config.yaml
model: "image captioner"
vocab_size: 29
decoder_layers: 7
decoder_inner_norm: false
residual_init: "none"
final_lr_fraction: 0.1
weight_decay: 0.1
Rows from block 4 of the text decoder, named by matrix and row number. Rows with one number belong to one neuron. Each number is 128 + 32 x the weight over the matrix's rms, rounded and kept within 0 to 255. All counts start at 0. Numbers have three digits each.
# fc1: MLP up (decoder.blocks.4.mlp.fc1.weight, 384x192), inputs 0-95
# fc2: MLP down (decoder.blocks.4.mlp.fc2.weight, 192x384, transposed), outputs 0-95
fc1.31:162160141096130116148170038107134173051193186116178135127135114126156150133100126168120073182185106144124156108103104090117117167100178126142134162134063109175153105133141114088170113132124169185076167141121170129120096148154064054153088107152102220164129180098089057106150112144162145093
fc2.31:090198126115157126137214070154132062136214155157144110130031144136157139141082061156111111121166155203108099099169082086137087053162083147147155183179066140154122100129174128098169148216099149145057158047121180142121134048138121125145138104152143169137202210169119191107086182167166044026
fc1.32:113130111122142146097140116141135123110148150147119135135160110126116142119125127139115123160143115113103147129143112124135111137126118163129112128127117100133107116134133150126105155124138127122093118136127122118134129125117121135115124170165135139122119118101119114113121103133132135146
fc2.32:112130109142082085159151139119122118130129098133135100127128133123121119108133122090171140102135125147162151103098128148128133148151084113112138148124141150100178166117145116104144096137120130138138158104146154156168152150100148121116120101081109103132137131176152132146146119119121117131
fc1.33:157120131118141129132146093112180134143126099097139140133106129126163115114132121108111165092089138121116130108105134110110136141099149139118113126141116112158111136109125131148103157099187133151110078187137118117146087102134100109138116111196111094126133113124125161150116135176144109094
fc2.33:078165147097096106130136139211106157148126119129113095157141159145104155162086121112136070137121071129142178117106108150170155133138196111134138158106127142102097159139145130134128110075145092089124130130101126091151136113151150120143145164120115127123140165123146148081171121125141168151
fc1.34:163111133154101149126162135155122132083093131135182132128115148136112098132091106120113138122114102118081153071175149133112116144137136095137153095131093153146121158123111130116107156128168134096097159158122130146151158126068080118110112115109109170126154092156135118144121127106189142110
fc2.34:098106095118117124139109114107114172167117141151106078105123127127160113131133092112138130121127138134171079125118106164162117112127141178103123155126149093159114126129122094142159094097086126130150096107125139149089090085157138149165138153151130107097136141092136155086136108140063137152
fc1.35:161073074099073113136158112085128111078119116089109115064110113118135100185142130148105133111121168145168143097077062130103121071151127089166168108146132130138151081096152140134116165147140158142141151102171114094179151099144142081148118147112057121160114109110076113140117150170168085112
fc2.35:172184191110191167122148134189139183142140122135177103136162128165064106103203130122130107177179104159166099163187096108111121162122080212162101060161107137094077096140101111145100068145110106119056138122113121097098134095122146135119106097101130126119112147190110107096137133086123097136
fc1.36:120127131135128116153133130132135138096124116147142133121152149135145097118145146138125137107133141111120119134109136084141102115111183120119115132080123131130119119131129140131112125139117147154129126121117103133149118106122130124132103129128112109143144171141150126102126140142114141135
fc2.36:081123127110129160083089148136122115155135147089106111122112116138116172140093144132142107127089120157149167130138106185124141178168075115173138101172142096115156124132136138125155154124138144128124159110161137113095159154142146104091164088139132129132134082126093144156118095127148126115
fc1.37:168171117098133193139125142167065114079113103128116155144135079154158098137104105136161123141153107124128139143100119140145159148101162070106119125120160090125089111122087194127089160122106145111163106150163125132124084100122192161141099095141158159107142133143119079084117120143181120116
fc2.37:118130207127086147089136175146082087104129144107048111156129090156116132072115156142105140130125124218081131053136150104097112154115092149137152074102139154140199151177123135069116160164112147162147134133169126143136154107077107219134141121094140112152097115177101144156172119179102075154
fc1.38:145054103155165159136149115110106087078092093189167113114114078147162160144088100217089122152111119101130180096131148142080103120115111170058107095110096126087181094137121117126174084154151115115145111165168086153145106122208158167108090134190110199128133169114111143141068126088088199101
fc2.38:095161129108148091160108121134133140101172136091115163082116118147080114147124144155185141147095174134161145129164099103084092193097124120089148166154131101086152116149136160112132119162120181166161068164108088124161043065129125129146061090088109111159121127139148149148104146139082133162
fc1.39:130160153081122108092223074156115139055148135122154157132087127138105093085156107172128164140156183205146146164092165087116174135167166080156120199118027187163179124163096124124132106143159106135026085127120180156102119114136086095175036128115119170096076152069156157075111124096141163147
fc2.39:167173169111164099165181173180120120104118202067110133128100128173132172157098077143087094154121121145102147062172067070133163075164110106115153194159129113144124125088118178070184156099161141139081113078130175075177090084194121099183134132112174174136188176164097124082150151159101119131
fc1.40:082168140080140087125182094119062089080142069103141132157113169163144086147113108119112134076134121108151128105118090054215125113139102109149129141198095104152116024085174162120150162097195205096075120184174163073093165078155143157137081177144179095113112098098073115143160145175097142105
fc2.40:157152052162119164085148159161163137136134158155091140128129118075142176106192142128166155122143071209190093169211156145081119141095169150105088148139172159154088174077204106127086122101109111143048182172092110139189107092167119117120100118180080251112080198104142158068132097193146151169
fc1.41:117124114124143112109126095123134103120167123117177129145109133123150081096165158146118138112136121131146141095151109135189127109131121094145126146117132112131182143082140148127149128183163151108070098117175198152136113114120149140127117191127153076058075119079138135078162118139096142177
fc2.41:108136138112069085135130193155132114129144127138111151130109142138074127127163138125148101111134167144132102169063148112158129176123129102152157117184074161144135092132150142121114139077162074142107142142117124119148150148143143123132123103110129187153134154129176115145115121118153139052
fc1.42:137132113126128157119116113134096143096140140145122145120128123108152145087118095114152111132100115102136110145114120090111111132157118136115116125130128124129153136142137136149139170135144133128105135106119117119129145148132146137117089116118120118135113133123148125125158092153141109099
fc2.42:100106153119107116137143141108157122148122105136153110130128135133097096182147177137113111140175156152112152104148156171136158130096133103140120097142116121126115106100118138091117066123105144143149133171135138115123096125132154119136161150128131113127149111128109113152103144103133116156
fc1.43:177144157156099112097113135114150145127126158141144098111100144090146116134103113142111150130158166131114096086129137131085160186112124151137087157143146123183077125126165161098082112096161124119116133130154082143148132101137103138132162100143165129123153114098121121135165167085115139092
fc2.43:115152109120102144120092192137147131153191101132138090151147109130138132127139060112147168121149113151127113099150159132103155057121161111106145123125111166118112104132159113200120094111083105098104098159106147101070137189111132089141150123080113031147142105123112105152121147094191170190
fc1.44:137155131162144097107076095093135145109125120140099068160123110153095111143115112139183142154098173127167112118113121106047129161149114144133125125139132134149129108177118154140146091084136070108124136116114125106095119103122153149150108078098101142133137103126136136147088148160146081135
fc2.44:092154144147127158123132103112111155114129161092132174094195132084135131145145129120096152068172123073142134113134173166098135155135132140086102141150080158100110174122102097108080136137096136140112116186153155170114151147130087122128161104128155181102137083165109150183103150116109136114
fc1.45:128107122134130129106140159118123122134128095141142135131116110139126107125121122129134152120109130136114154119124149144124135133132111140177144124149138120126108117128131128117132120148124133105115147097134113137153135116121115141127123123114142119131088114147125116098127132110135133125
fc2.45:140136129103120119114121089127142134115112166104100127125129140116118164130150114116102108127163121128145091134138093123155105113134132116066113115098100137149152170112130114151114118118131122140153106139110166123107142152113123103143124125128112150129166169131155115143125148134140130155
fc1.46:212089059145171239128127081203188000067112116123115020160016077122173145187151107239135100103125109127136124052228098150109174080224174093158203101121128168164184117167055093075081106165110167100131107176123047144122095187080155150140147091163082206132067118197146066140166093142095082199
fc2.46:178127152187138107138017141135132166110086201154151115098138151106102123121137062130092098092144115187134115128137093168155071042190159104117164004105075110017228105162140125111113089203111172157089104160125185146115155102069085158135093163172132163168185180139180109135166131135163090087
fc1.47:105157227105183197133148124152153143113140071093146159102100106093057222190096102167072169090107181116215159132188109123128112068011193064153182127129176196146116014094070107129104136101193111068102123090145088132234070091150152197103124115117192123092117132162114124087095154238104152077
fc2.47:236155213079113111124126105089210146081148203087126120091116165121135093109114159185128121137110093059136173107148129128019117227134107051131159108172129112197174137134146159136173139192141139165146157137098161072083117174038168072167035060106113136083108086108158083198181150007167059171
fc1.48:133107114132125092117100169108156106128102142114119129158137117148166134117118125142135117131130110108122136121127154139115126113121126145137133130093124172143129136108123114100138113145124118144080127123087146117131135155135133149114123144144154108124100133169134141099137098132152117104
fc2.48:090137142143087145104136111139118160157141115141145154097091176109108123164158118103116166122160150161119119141168102133132144130134141082121106097156135098124110105158134146134114132094123115077134121149150103138114139156122106073115143118088105128117144102101103123156126149094118139163
fc1.49:137100134131131121131136132112120131138094139107142134110121112140115129129106128130142131120118148133126113128135157139120144118153110118138133116119110152127137108116133135122136131117133133138141139130129115146112132139152126113120116119118120101124108125107134099118132124134113119126
fc2.49:083134137098115141095146153141099107115162132172116117150124140132154123116148136115106122138157131148141141103145092087137123108085124129112113115151170113114116151148100083114138106144132135129120114129124134124156117144103114119146157154102152153133164118152087172162137132079166176149
fc1.50:116105116157162159129126175105147134120123117128092131137112106144160159160140130156166128126124097095143135123158151180150119138115109166094103160046101163092111112086159115095122129145115101114112136097097154145109147118140105097090133108116161141115067119167112153133116105121161130104
fc2.50:140112110125069110127121102122081092155106087152150136107128161154097104141141118079104149167156184175092109126099087101119138129144140113139134109142157095175117121158136129128139104131156146146132115141157151088147126172118122135146122165132095118120178164099146129078121138106113149173
fc1.51:046107139032045148115200122152160103160116153124160112189106066106115119164090129161117121116116155117161087178237255159236092036075225133150132091085096100130110118045094201167109142152061131097094170186156018173148118161069141137173127100097141078036117077103147089176171135232108106050
fc2.51:169095073114100152132082085106182111079144142097169190103146080092086143086003147097132095191184119081130145166130176079193080121147208106132120122174108139136169173126127104150179166195092147116109222088178083170169113069127131155112065154109169166109169141148176101097093154165171106098
fc1.52:094161105129172141175159129150091144136101141129131079087136132134126120127133112123149143124114111136136135124112107129124121120128137131154107130155107127165122140129142127118143115125146114158116121111159123085112136115124143115142167121118121134150107159113117104112105105121153160152
fc2.52:106089155100089120119106095151148084132172098122147155168164120117158144122163124173096129116136174124130086127137114085095114171106101067085147084104134156139123110104102142175168125128096142124134119157129147123164066159091131160117148149092105136117131117124098107127161123118134156111
fc1.53:159072103075133179159163131114186096122087104099137124176098115107101176183130109152070123144123083125051087086150160094160131172127137066179079076138123174173163127142137144112208073111119097109079098098145206209206142126132175105156082103112170147126118118211155068109137142120085157092
fc2.53:173111223108112156133056084144035102103183234134188176135089161129050116064083192198118116083176178082046209136058181095103169119088180104236120111112195094149116080104076139081101114156200219146121098069156132225109136138100074149059088121072109103059042154081128106112236127110104103163
fc1.54:073137103100184141070121135103148159117143090117162069114155081106113113131144140164125151141134121142110067143118160139126111111143177129125126111090102104159110137128101102136150091144069169146101100114148124114102147109053181141151137112128099129125103134109163118171124086105152111154
fc2.54:128105130142098149068163135124089107140131091151107124150160164135123109150132135153134180146151136111089153185134126104153155165149098108066120124093169097152176142103115051127093153091131060096115154126096120071108095099118141187132076102114134127149144124152148111163120125119094126100
fc1.55:239152062081094133080124213143089224103215151166116051133143153098045172122165083069102169111114197089131000209212092132177121052102134176119174068145131066095087103103191128033136000124138157135087149105139168176095144095218128105106127073159216113221179133233148082131110106135090133236
fc2.55:127079108141135128100179089147190089095125041145169130139087199121212151130078062130153138076154056141183114128162200110151132104065101127079153079125080145122145101126131139122122150108119157135110117115108022110136190180162160162124141140108122131140100148187120154085148155214123163075
fc1.56:134101145118113137142104100115162136144106057100108127145141122106158106114143102107116132181146091133133158126133161066137153102100153083144170123110096104117134123122111124134109143123076145105117153135120104165118155081159101141137121091141083143127106133124136114099125142118133113107
fc2.56:166153135099159098124155135158128104123104194132100123081106107146115155107088118141119116101123141162123079105148101165103086162216074123105103137131138113157131130113170140121112120133192108125091106140132172079131088168094175062126122157124165095111164117114132135165177077126151133165
fc1.57:152165112137108148124128108181114119110136144167121168186158145133164158100128100158115113095095108162171092165147119143151080114162186117110156109141142110165104121145114126174128204151154129126118105175164087136110124176112136171155089117138161172115116134083112096134137123164167114143
fc2.57:100066094085112144168112122118087128160119142158170115128120105100126132174123127104143151147196122132089154092107146158110190122174078071120050107144145122129161118093119104063113046109056160091172126110066132167134117125144091141067186155121134159146136103142108164136105140126136151152
fc1.58:123107180078094079113148121127134143122060126090175140148124124129148116135145082176188101110121088111116168098133062098070070150100098146204174091107151063092179132098128112130123134121077159124144150109103121110165088120177140079154096113127083155182112135115118130135123146110128060180
fc2.58:142159144148154113147179148112147101158139122173131114120065102174117069155088112100079083095103148217183153115139147103132107087139089082134146104130128133162148120100143110195071145150115142167053186090126096174113194161112172082141096168166116107119100200135134075096127134136160122155
fc1.59:081078091100227104121136207116231163047062125077149106155111097175095134114174143113131179140145145074056157097109100173147157078129099146120143139098120105116137049094131164067145159061054196131100076125102165156126183101181065060109103110109079112152141157243105095133144090079067128222
fc2.59:181108154139088124090081147099118139101136117130136090116167168082140142139097095137100155114126144199187104159168180139101112120151187103069138158096099092129097124162153116166092109096144109098165099142081107164132107162159103215115139131167176159142147095239137076120109150163128144125
fc1.60:161112153119142109153133135129134165139109121106096106084138103093110139155131130131144104184133139147115132128116114089114123116119142142126149109147137164117104140135096113137132106122155117118113137104142134168108113123115129104136123122118102147158123149148117091121140149122110154085
fc2.60:128144077155119124130115124106130141099163145137161141177078139146120112118134154152148150098146128123152121108134154144132117123123130122113096125129076112164136087128143167115165160103133124124127125155116132080153123179143089143128126137100184117111126116114140134151141115102134074166
fc1.61:112125080109122077150161127169091123125149106250142096143089168136168105105113105240143124174153129138130129100132110062119063129073090146106115085076046126096092105089153124147124156123138081166195103195031130055134066100118108177062119151169101132129127175103063088124171194189154145152
fc2.61:063101122162107130141088139147161109167146083116120140150123102164163086155040142078105092108077109093115170137120183114052149153037140170102116138105161102151178137171114086165157136061116140137128124174114040127174097141137151140171096091124167120167141152131090158070126094118132109045
fc1.62:142165117200120113101154167143074131155147129104107171121126106156109148090118086080102194081145135134117142168130161128110144133137140121172135125147118165080124092144102124133111161130095149120112130134077072165123149095120145155092139175108170117118084155093163099111132115104159157129
fc2.62:136084123024162092133124099085163123049110148179137077106088103116134094155123165157139056185133131154135124037137082102158096137100108138069117161108152119196146194098145104135138078145171131134136136092193192137161144149099142098145121109119054172158160112162107110137101141107072142111
fc1.63:181189096142190166125078227157201220154157113184116121104170103177116160222179132092112123095129236176116095135131140157114141193028053211100179114070082126133063090175125148125107192154098166187142052124175109154138064166013104024110080000106185081155106150129250148117019122089096142136
fc2.63:136109124163115240105102147212232183153089105133132190132193108140033137126184138000096146096159158143111138174166048162163180172080103255111151157079077074105055151092116157131118064093126111168122100109091129151092146169071087094094102052150082054228137184227166166109023135142089170082
fc1.64:099138154156116143133107123133107110111144134125118155134129151160145141114127146099125136128128123112119121131116104130152102145160146133163094088116116112150131104120136137123107134174151110112147112122145148156063119106110062174141096119113087116141132169154158136135130132127170079138
fc2.64:119104124119135099151130196120124122162122127113142116123121151122086110114136150226176117167113146204163115088130143119119156144089104133088148145084194138124159154123133161111169137102124122172114141130116083100183176112117217107071139122148101086104118125080115092167136092129088150110
fc1.65:209087122113119100147095092130149142151078033043054058171147096097136078096177075105110137192118023105214181143169143138158106100143153091242125065122147084084195130058127098124172118116075179078066175132139083235090134176116164138088103163143088090139121190101091037170170157175174073222
fc2.65:176168130129191048139133130094097185109139138144204177071113136240085170081097134123154154090127147151103071121148112188191168067122068159122150153116081104147157119096167122203107120174176047152176119142137100142134163098121084162160183125125162149231158098156103169113147147094134203091
fc1.66:135119132120144130146135116115109134144156125124138103104137112155125126121093123136168128093114136136118118096167121156101100170103132111162138113120108136133145156122135135154131127089140127132135120139124134112146123127125112121129166124123136119122143132095152122123113141147139115144
fc2.66:083151086121158172113111135109133100111111157154114146169171124134137140134153137122101161130094075152121130140085113098144145117180143085110128126130143147121148102115100134101107142141101161085134146156133148149084114162132117155119135138090139149127135116151131118124165136071130101129
fc1.67:108198138123214101050070134030146121072114170043165146146119116089023062131165119178090104122079176228133145087113112120082121115132103106065130147186121138190129065146090168141078238091176078084149163181155234132128131094134111162116108069113138151158186109244134076175165144111088107162
fc2.67:123101232085196077226150054076181144000130085023098132159178123105176100164082137115025126100090167184168110091114154093123144178123147156109094118213088145242088126080134170139123143079167066056136145123103161068133221130135122145138107102201139120062133102126099120200085180122078094061
fc1.68:140141157136111082147114152168140138155142139142121141189147146117157093124129150169090080145169129158057098133208189136206135084159109144174112091098082121109155159137085130065101145103099076112197135099132147123110149087165160155154163130151091104113114137091154161102142142119171144040
fc2.68:089073066108145141116146078097143114134121127115194126094122158079153165130162076125086103143088104096164100128086127143058126118146147096137160144136147108108126124129111071133183148192177170162131086199116133081175081173062131094113135110090157123121135147188098147111110064107159128147
fc1.69:116099135151103089121152132106104114053138155105145189120176097177151109132152134121104057117117177114111123088081156107148152140130138153151108123095081104134112117134130172191084078133098160128139123211077156114097127112122125131224098174082182135203139099141148167100097108099128123142
fc2.69:151168195086226132155107139096119173175124118102144162093057133099132119120078096181152178130099111127200138180098134071140126114151159099134176109170182159106105171176137081139128159126160059164122146094152083112128121121114180084128115120099066111067164112079114143136174150115132145132
fc1.70:213109175122157080090206134124184154093135132132116089161140117142128145096105121077113073127077119092187122143123140097131105135142153126073104146144120084098160129147172095103152104086083151152063122146116096116114164110131179099115132108180072101160145123143175154125126138109106188110
fc2.70:158100022107134134142147131121133123137147153152081159118152128081135165130104109145094089143122110141143122144132148142151121126204134128181117175132133154059097147156116163106090110130093157131120117084132121162154144144114130156164148145140149111119136143156129109133072125160141053118
fc1.71:182148128076151103093061126111099182155123217118218133105131187222137215192158090089068161076160212199087106177053105131133164164123199123077213216070088128089187112143112063118144126148171027189069110155132114189174093090055075090169174041084190164175120124092181102136040083095169193074
fc2.71:128106067113170131104157111120186152077149100132102153165106048061162144160133107120127090184166044122120127192165148091152147171101134142100078143079073166136107198103076152105158089143081139142094143136139127156126124145173141138158110012144147092217148057143107170165075141077197142053
fc1.72:128103106199030210069163055228109161188188201071091204113047118103080138074046061160208067093134080061150160141091144213184093125130068083108126182121192066141158138075166161149200200134129119155140091074112073187086086135136112037140109190099048162109107134183188047080132145168069167178
fc2.72:104115046092137166138129182144174113134052049118081128210131175160161093178110139058069115165039069086129143184226127090138082163093119123137104145076136125124075107113163142165126125141100180177118083117108075178161134123132143123123063173172164088173146141110105165130064089084189128057
fc1.73:161121148139060109085200153118119096151146146144129145114123074142135136133077136076105115120126089152149125127116106142192099058199126043108087146069082144112159119149125146127117102126132166123137125124111126085117153170056089175118161117150098138114150111121173092074128141141141153132
fc2.73:089114152119150114139046119156156145122135129111132105138095170151112115149141086135142173157089149161166122134066136115106158150095109120165136132141145147074145145108116085154146129139096118077163187115122143130092137149140158136121094089105128140128147148098116106246121147152137104152
fc1.74:158117129115121118108134149140138111121143160146151128106119116120157116112114122089129122110137127147110114125150153128112128135136152088103136116117101150165151133125140141087133162128119132132152101115151128090161097121110151112149139111127125113135121098120101119112114158125142148118
fc2.74:094143083125179151160134103143127176148091115109086115159149133132101109159181131151143162117134103098158134115111101120138136105126124156158112084156157118094106118139111109165147066100151120121107136141090129188075138132112111165128118109129116148119132157159153135141143110165101094127
fc1.75:110092129133129101142122129091128139113127130146104126094142139123154140122135105099149099143098127120100108143144154102147179149136132132191094150113151159120093130163117148134119133120088133096076108108100078116172105126083141131123143089138151138126123126118098091139147146131103156125
fc2.75:140141109139082162113113142146124122148120163104141120170113128108112099125173140176123204141149113155169139153112081176108084075129126142076150102149137105126122138053138116118119124106149145156189132137157157147085143108164112117138114174121123085120161143138126145140082137114137093155
fc1.76:165093111108137134171139146128130166129154138155135139140124107169116138136130149174102154147118105132101137122178108139148143099124152140154100096145129110082164090103133112143140152123107179156108114080166146172162180137130114128138154145110137099102173146164119075077148097103129130142
fc2.76:096161161162144152061103137134109100122114124135152143113123152095128190118162101081153074112139129150147096128096161048132127152119099070080139133066144146167134165171150156119110088167129087111076148166100117162083107131108131097123116083174136161131118100113160178171134155161111119124
fc1.77:159144121138171178083155076163104040168086157127168062126121148180121110152124091157132096155123105173153126149103100120123081166092097142115180174115170104111134158165106141117154149129116113103140138106130067166110106130145173111153112131145173116109130161139124081135139135162132147120
fc2.77:111071122078141143110153107129170121102116083146132191154136054123123148146174169113109128098119124114097170093166102120127167171103122132131085124095159136144139138132134144113095118154102093126152100148169083106175127174129129134100135118114096114165131112162151115144149146119092133156
fc1.78:120135124110136137138135131125141126110131112119122145118135122154130119115119127126120132111142133145117122141127132121119126117115142105134110132125132147102126120130122121130155111086136137146127138139123099127141120100148140117143118124106154120128136124137132126112119158135124134123
fc2.78:119139122132087110108119140125097142118157134140110092139138128124156137113149139113171144128129154121127136057122138146102119156130112131134127137123154108130163169178113130128115117165146175133154100126152150109123104127110102153080102109117120095147156122124140138129171116123103126199
fc1.79:148121138122174154125137124093123151139098126130144133107137118093114090146119134159154162108111142131133115141159133125122129134132141105145146101108125134144148136153143161153129118120132138133127095126151144127114122143130101150105152110142127146134123141107143092157146158113123085119
fc2.79:097123088196090127144129140138142174111163121111100129143135118170120192101123157077112147146115134174132141124110117169140123134094148140117099163161140174094118151118073118114123116149111122108139122169104099074153111136119152095143113145109148090092109141141107130088138073143117205151
fc1.80:126112117102144129111136140105150143146111117155115147156096122119104113098131143127107115127133140101130113126131104099086126126114141118113089123145165125118122141145125141119138115124119149121123140135119135133127141122126143127127108130134151119133121136140106120103162115123126143143
fc2.80:146138152176113120138119114160084154109142128089158125093179129152155129147123088126131135133109112159141168146116160174183120121131084134144172127114111161157132125097130110143105123103164126150143152126127131142132106175130115143142146115120135143143129133114126143157113139119168136123
fc1.81:136136144124145136120131120136121126125118110131109120152139114140136108136094140124140133155144112113099132143140135124137138142119131120125129134142163148095129138120133159122135101141135105150112141140121136127161109122154139132123108112105124138132121141131137141120137115143135165107
fc2.81:149127114101084128138118133131120141118126134115151135095091172121091158121166104136131119097111116160149138096111168146102124085120125147134157113079080104150127129136112123153097191132157153078171097134151128143122144136097096133126144144134154128116138129123161133127130151116131079171
fc1.82:204173105120101223119086083255097171088181157139127214135123127153255038174069000190134054068131137120121251056255097107039109115131092133072173143048070136132083063167076167084125136165195232199147182119165137154080155137084056119069064043178118190093031053113054162148050112152161134137
fc2.82:138107129111137078131161072174044144123109119104108140167195122142080131174096162066124082107178171136099150208237152119140143100125130120139184150154102093191119161153091082125175123139141146170186071162193162044067086069068144183048129087128088154153163105120075139124144102167150173088
fc1.83:146130131153098100139091118117138152125129162154134120147102149151164135114087152141181113130137107107133147136143143132111106125157153100108107112097116153103162144133132146118122144142131105130144152125107145136138138155152117116119156152131125102169107103157150133129147127109162101108
fc2.83:098092165154146169110190123140103101112139092080120131107150124119098067157200112110074156114135167156122058117120123128135132136074087200161159114174153097170110066100092070109140121114124168124076106141163105114102120103098135137163123081104131136091175143067117091156125128138087163142
fc1.84:153121097097137139162148106138199077185124159160195122095164193139120114130198153071133135143137187136152154151137107113086117096169089114132171093182113084088139177167167098150149151145186125160102148095146066166112117055150138121092113163137140070127172127108081108176152130118159104147
fc2.84:129138168064174115090159145186060148109161106118049090225132069091180168113100109176152087093206103140121085056104128103118134208109146128142124170085194175124126105078125190137117131104093085138175158167105131032117153207099161118122098072088119155146095093106150119119113115138033124153
fc1.85:083100136155112069121176117093104140164103099082087127113126118129129122138148114112120151135186140139108116097153141144109121141104129124158139114134128134189144099124127078155111075118169140099136161099129102130058157130171041159105115084158128122141117139123124095141088110137140156136
fc2.85:147131162106104131103134152162138127142166164150165081146122190137119117121097125142114110099127085156146139150180152158142161128153157084096141151097142168107142154147142166094136141044107100158142129204097150109183090142136159095130161129093166199104109126089115159130125131155127160122
fc1.86:114128124095151141127109147151113134106110125137147114119149121133134097130146111122133131116157130156146118135129124110129124130119155109113120100120128110145137146130102147123122120111109121122122120144119124097133104106122150127139134096125119130139111134153158109111144117113122099143
fc2.86:072127111169101146089145126098142107181137078143110133155152098139139183127114132135116158119102145102084113093091165153114120119145081127132137133129114164126141126165111079114122120147132155126127149110146171129090171177100130168139143140112149139142122132107123141174109125137137153130
fc1.87:135128135141085152127124121142131162095119156116138132127124138121130093114147075143140099099104154126131126169123143134091156137148130127124135126141118116133113134117121180135111097118085123139092100120161131104130098121137151162152127080139119144143168125091127158123148167131130122148
fc2.87:140126160145122103122127146113107122170159133167130140149164108098163149141120139088103140113163110154122147102166110100108099107081107124145105110116136147143129129139138106162092117166138164138165151160134178113104164184098128086088114152113143073093108146143117088138104104101146136197
fc1.88:140112166106173136162189177141159117101174188183121118096200105116126207108113095093116109089183108194114140105097100150085084081208231092253112057156065149146203113137173129127144111076144163151110198082160159013120177181075177093157175138120125105115151141115152086154055095155164159122
fc2.88:153130131122091152150091091102134143164098057000138144181158147138174108117132137137149126188111142132134116126214161109127199255120106134064132169013127195112021105091115128087137127138116054072151137163075063112118099080151103157160093079090113167170120092138083138142141101054081061109
fc1.89:133126128123124133124131130114096137105118127116127113135112116124156125133117124136137121127139142142154127119141147118156124107143115131122113131153119124119141113114122141121146119128111134156143146142162125117126162135139151128120118108146141129136137150119100127114112144125129131126
fc2.89:093142127143137106117103135158134104147107129104120136115177104151133119132163122103118155132112113120124129139101099122104164183151115132118134104130131142159101132132168131145107141123147112099104091130096165100137056133132119111140130150087140129133114111132136160138145101121135154120
fc1.90:110063134160116105178134085073181147130102020111056085176135153116174146142208172157085161132218113179129090098081042219160167124057122189198098118125065131149123109139051121103104187127138056064105080147076211167085110155194142097183106145107094129021067118139101117106098098007166165208
fc2.90:161186095144169103126126128141103146183062125139081114203111136161093091068118113182133076193147083173108159227203169068178123113183191059171092176152123106139185127005211088125146093112174097177008140093157148075134210006048209116029153130136108122198088135115144121093183200243128174072
fc1.91:116117103125072142099132119127115155167110128102148161137109135119154093134142136139152154120139093123074157101140152142158096126115091135131139152133175122134117128126133095127103123161140104144100133126108134136112148124128113098118121108149129144134098153148115118128128145109128104124
fc2.91:101132161144153097162137163134127081104162087151097119153090144142116169124111121127077101173107114122180136147131164132087142121127153083133150114128096161133145108116085161146142154123104165129180133106151118128129098169131121137129097203099094102109136104079151142170119108133168160146
fc1.92:245218182058060053156204255161134206179124023140153140158172197120142108103111182193065076139154214255129210169102217105124153094020162067150157159079049098053161110180255181071061163105082181105120188131000178082170075122133104043097115228127135060181126243188251162098129132176116065184
fc2.92:109052099087132174078135145179121119139157133100107077129053082128069071100090067115122135150130109022111049151177101118155076126122124152165121119088127092138056081087082121164189075114159146220095126096191113155144167125179162116147116094134105099128064067117130112130113116118148172085
fc1.93:169130132086089143155141091109192115181141124117117151129182069120151157072085141122186112181128127095117181148079141133154121162130167157166101196114157131111102139139073175214107163117165062112149125052150121091137140094081065136119119163146059156148130159059154154093098118159160138122
fc2.93:069139135147183150082134147178110118041108127136128160171085213130136094137156103129076120078138153195128087099223132103114135078130015100104166123092067089124192143073229082042145124183112226111084118185101124231130147121179139160165132084093183093124130049214124091199188134066088126138
fc1.94:128112096104200132094113102125097017129165208122187157082127194122087129141227114184171185088138144037091070109086185170124117159211161091088121157164169180175100079180100105079154125098141160116140133157178149089168128082156163206183171152139114161129152050160189162092176155154146122132
fc2.94:144175107156226121147133156163036114185161157126124113042099134144129090158091013150168091085127110091133175203087093066120066148201088118091161088162150104167115141073131117106170132118144100209131151186123095078134155099098183153097109157109142127139174102078080139166157173089189174079
fc1.95:146140120093112099141081097120057177175106007127168134151185137166229189066067106084095096082130094082168134096255153171110088028130097139219193063080114044103171157148094141195158110111147169100170139168179077166103127116135160055065134150189150134129051168059108207109146087203158185126
fc2.95:138155090105154111180179141118182237210040152193129103144109192177116052171168101163097127094107145096124176160177101101157117150120129165223074050158137077160115136002137084112121053116229125140077113128123150140165109069157116113122158083139136103104085080104078165139064104073160139089
fc1.96:092100147074046122156185100191148100156162110163118100129147094137125154192109161136103048166150110145117155137131113110141138120153175133106145120177112156144119176110117099098136174132131162112105140122119106107173092089094153142102124097130127161126104124067122143132105089162154134108
fc2.96:123164027101147146150134135080078203107144172103207140121145139131168169045127115147116145134177158114113138137064156171177085153153118164122110140086131164138083116190126144110166100085154108135101129170164116187161168121193047154169097155132120039165127111134128104163175094171134076103
fc1.97:105138088130093144112064138173096133118142164157134098078117181187127125158135118165126197083124212093163100150131166106111107104182164071094108066142187157120078155146111151176119144134171133141123113156121103130079103130099121165129117147123088118168140087163203134155101122185181104153
fc2.97:106146189200173155128143058082127036177111163106160145152144073082081102163096137181110126116069026113152157165134158136185154140132169166137158203181168079161129144080102091078185143129069182098085111112119070099119180111151147111123192096149177158134091158188138102157133138125093098101
fc1.98:204105206184135150054163158255132118127168162201128178128112209136116173096139057104176122096045128096121075138179015204095156135245075177141122132171121053142151093115133154064172145054094147162093108135077206063126142056172163115119112185236100078096135073211119149105145178131174097157
fc2.98:103119097128126150159047067100089114104098108151193141187108153113111178131181150147154104112147081090121124161144196101066143113102179091054143172197179104132088134185136094164057163154096155102145082147191092237085054140125195168145155113128119185144112103101160118118164163161110107112